{
  "dataset": "numbers of one to four digits printed on busy colour backdrops",
  "train_examples": 147500,
  "crop_scale_min": 0.8,
  "horizontal_flip": false,
  "output_stride": 8,
  "norm_position": "pre",
  "mlp_ratio": 3,
  "head_dim": 32,
  "qk_norm": false,
  "patch_size": [2, 2],
  "depths": [3, 3, 3],
  "optimizer": "muon",
  "learning_rate": 0.02,
  "adamw_weight_decay_other_params": 0
}
Rows from block 4, named by matrix and row number. Each number is 500 + 50 x the weight over its row's rms, rounded and kept within 0 to 999. All counts start at 0. Numbers have three digits each. After the name is the row's rms in percent of the matrix's.
# fc2: squeeze-excite expand (model.blocks.4.se.fc2.weight, 512x32), inputs 0-31
fc2.90 138:511489477492534565435574503354479510535494546568604454498529475510462453555513491507391474514485
fc2.91 093:500442523521437480531531498439530512527516535442518545453492489477488509527541524462625360593572
fc2.92 060:450506497513515596525545464514521544515506563579608445453530476552501435520517547509525585498621
fc2.93 119:491443521554435495458593513447493512435466442629461528491520490508485558544432532475507512378484
fc2.94 081:477518427472588491375512467594498513484519542512553467440545522507468558585566531460464488550566
fc2.95 090:522454522544532480545410517527506474522512562390494458506535445576494536500431411487406507579562
fc2.96 108:531548488505491493385475519537392503534523558502536393552578505465481581512529453442540461564528
fc2.97 066:476434490544515476544566458474525536547491574484566465552391528521548538545551541458439624533518
fc2.98 138:468460501492491446527472537543531504556551344501522530545524509495524536506562484511355552559532
fc2.99 068:465535506510472640560596456509495485506487543526546539487605478486518535528595444467450524543558
fc2.100 098:504513499532544592605613491581500503534489449555587588484493487531486466511506479496544552418534
fc2.101 108:513469468487576527561456538489503526455525570622438565476490502520479650434515490488490545471467
fc2.102 117:446483517520540373511585552567484484504518571527528505487566471477522477504533486525435637552539
fc2.103 071:535486527485399492495363447501482478501539362498535469519562470475480558594511499466504518522456
fc2.104 076:540490520498422422490612539512505465541470568545569522528543473461438583461499449518444544588553
fc2.105 088:455468525481465537578550543487526476524495632462565481476565491487502606508463497529494515623561
fc2.106 053:492534499556474483547482540464461485486475641540389425452470471509515434528487510504452381482469
fc2.107 079:515521512500370532544521473529485439513470462546551564526559500452576485560510500519547565627555
fc2.108 151:488500493507429523538525507559446501535538531545581322505524493485488407515502524557543569486535
fc2.109 084:517508494505588488438492469464505486483515569630413473492547552538495615505448499502461524412447
fc2.110 092:507546499518519449546581466601501503524486578543532455479524501514506472477618517489432493626574
fc2.111 121:516513483506541550587507525567507515545504448533547336491536479508540579462418531526530581490495
fc2.112 094:481468493492487570547516477545512493493523300592473557419514509510463508571501497513480496471516
fc2.113 070:463523499518593576568515564576517520505507349480475523499545504532515391536490487458488569494489
fc2.114 139:484432490488476543481378448513514478504470458597584516503520526512453586472483476493574417425439
fc2.115 145:510514515511539584643558513448501486488499450571500652499507521470493444491485516507502468428460
fc2.116 083:508524550492486574448537509584431489489498458588476376481504440494503580497580436445449534506544
fc2.117 084:503461489484429530475471506454469479475501396474380431449503487500514438650476475495449474521537
fc2.118 063:472472476465478459530563482512430495485472370562518359509497461512521557593499485520509572469535
fc2.119 121:480480523493488534479422449436480553520505369499520535463518489494496536507525466499508312539503
fc2.120 094:523493469524535510487456488543457492549496561529556380530479513487497521571543536473327550499551
fc2.121 101:484498513505525585530443526594474498522456611464424455534517491477490488491471499454493667519506
fc2.122 086:477552510474569488505486447603487524460514595623540538549556503520485550476456494493453601446533
fc2.123 089:477478457505562549413663445503514511510518452566437447468482487469496537515514512498445434413508
fc2.124 074:488446518522506559573492521502538478493538609525528629474523525512499570525563559529418593452499
fc2.125 136:528510524486372495535410495498480514525496394551542436493507468498499532559526524513575374556498
fc2.126 101:539459497486500602644446510428443520516511447517537499514479492482508425497550536526438387482480
fc2.127 129:489433493467564523547548439555546492491522359493515621539544472500457557533525480510504534581542
fc2.128 064:454506529522481515546568468600441503532492568453560376470553540487490564549489495498458553537598
fc2.129 083:466519506473573435531518508509497493510482619541465480480528534498562558411488497514565646549446
fc2.130 065:488459510491543563377536508537509517532532570486602433493439470464491493627557503527487448458469
fc2.131 113:499550477534555429572563523559475507515438536496550494491485469488588578499533484557478452649537
fc2.132 129:483455539491539494564610497636487485523543348436552494479493500499518539470537497538471489495511
fc2.133 119:498470504510567566456450484526486484506509389489548369494540517513506463557600511513390544502534
fc2.134 059:455473478492516552509516539498582557470509570548440637546444541546470607553511521481560548508520
fc2.135 110:535512510528561604477507515548513478484480608588574362486511506511493415501478498529443547496523
fc2.136 070:517473521478317584527543511496525509509491369548523510484511502483502506495556491480528589503479
fc2.137 101:464536490503568539500493579565518526473559475630559565409560449519500538447529490528544459438546
fc2.138 093:508521555484508405407389486558538498532484579462475550504434478496515627477458467536452517521508
fc2.139 106:491596537513583512469566498442552513462469544453550375535449580499441499524495463527536495574552
fc2.140 058:502532483491553612420472467400534477548478623488455442544494504545452499516482542459540523420464
fc2.141 106:531514508512498529509515514506476483455456594648602393477510440519455521500509498532445552427524
fc2.142 123:470457508528452505552705572545543489480483543531551538555566506503502495480503490487500563509524
fc2.143 085:493438537498426506505526534470530493460411415513321436498558535480518522516513504452537539513525
fc2.144 101:535510484479528449508534517503486500516513397441496524495504528454509680452548475521510596585498
fc2.145 085:460539503499400536489434461507521542552525479521483500487491476476512396573594472569535400520596
fc2.146 106:544487505546480391443512540469488482457507644546448538511465539502543565454447497508502608472453
fc2.147 122:536493465475523533526567490660518467393471503549510400495537474492442461555509518527512529498578
fc2.148 077:494502492490618407486505472488502490437523557584534481473482521506467561489615512515526497565622
fc2.149 119:548508506516506458548430513571433474485491444495457614460577492496477626438489503517603483491484
fc2.150 109:509500495439490421504509430533572473461447595425596534529539516493525577504453473468516550580578
fc2.151 072:513466520490574609576506533549552527552517561444559562488511526505521514639524487530549427490527
fc2.152 094:553510525498537434556613528537481487493529393582585493514544526501458619484511482487518534455449
fc2.153 048:469503461499534460535584510500512514486491381557492452459510469505435579540521530477422650487481
fc2.154 134:472498525494584515486594431435517498453537439391546518500486514486507526493559475504506446566637
fc2.155 106:469477514529424457636499475543476500498484556431623518503487481476546530540471523519509461615550
fc2.156 108:545521494493547556538515503422432516470483524593411344536510488505479505594508484491558540522514
fc2.157 074:484485530501507481440520519588503490462513592558559597516515521450470398562591511488529578574516
fc2.158 125:505532515492369513416379487435502505503521522442571571472481521490518460602498468496510544539548
fc2.159 075:526479526465507520558589475600474482491498342401584522497526516513490550545503504520487516568502
fc2.160 085:502444487495506462502418466490567473462496606535440604512466561476467447452485462459439398568502
fc2.161 140:492508505480455374457486498602556490474500599515449579484476484497549568427521521486561582521465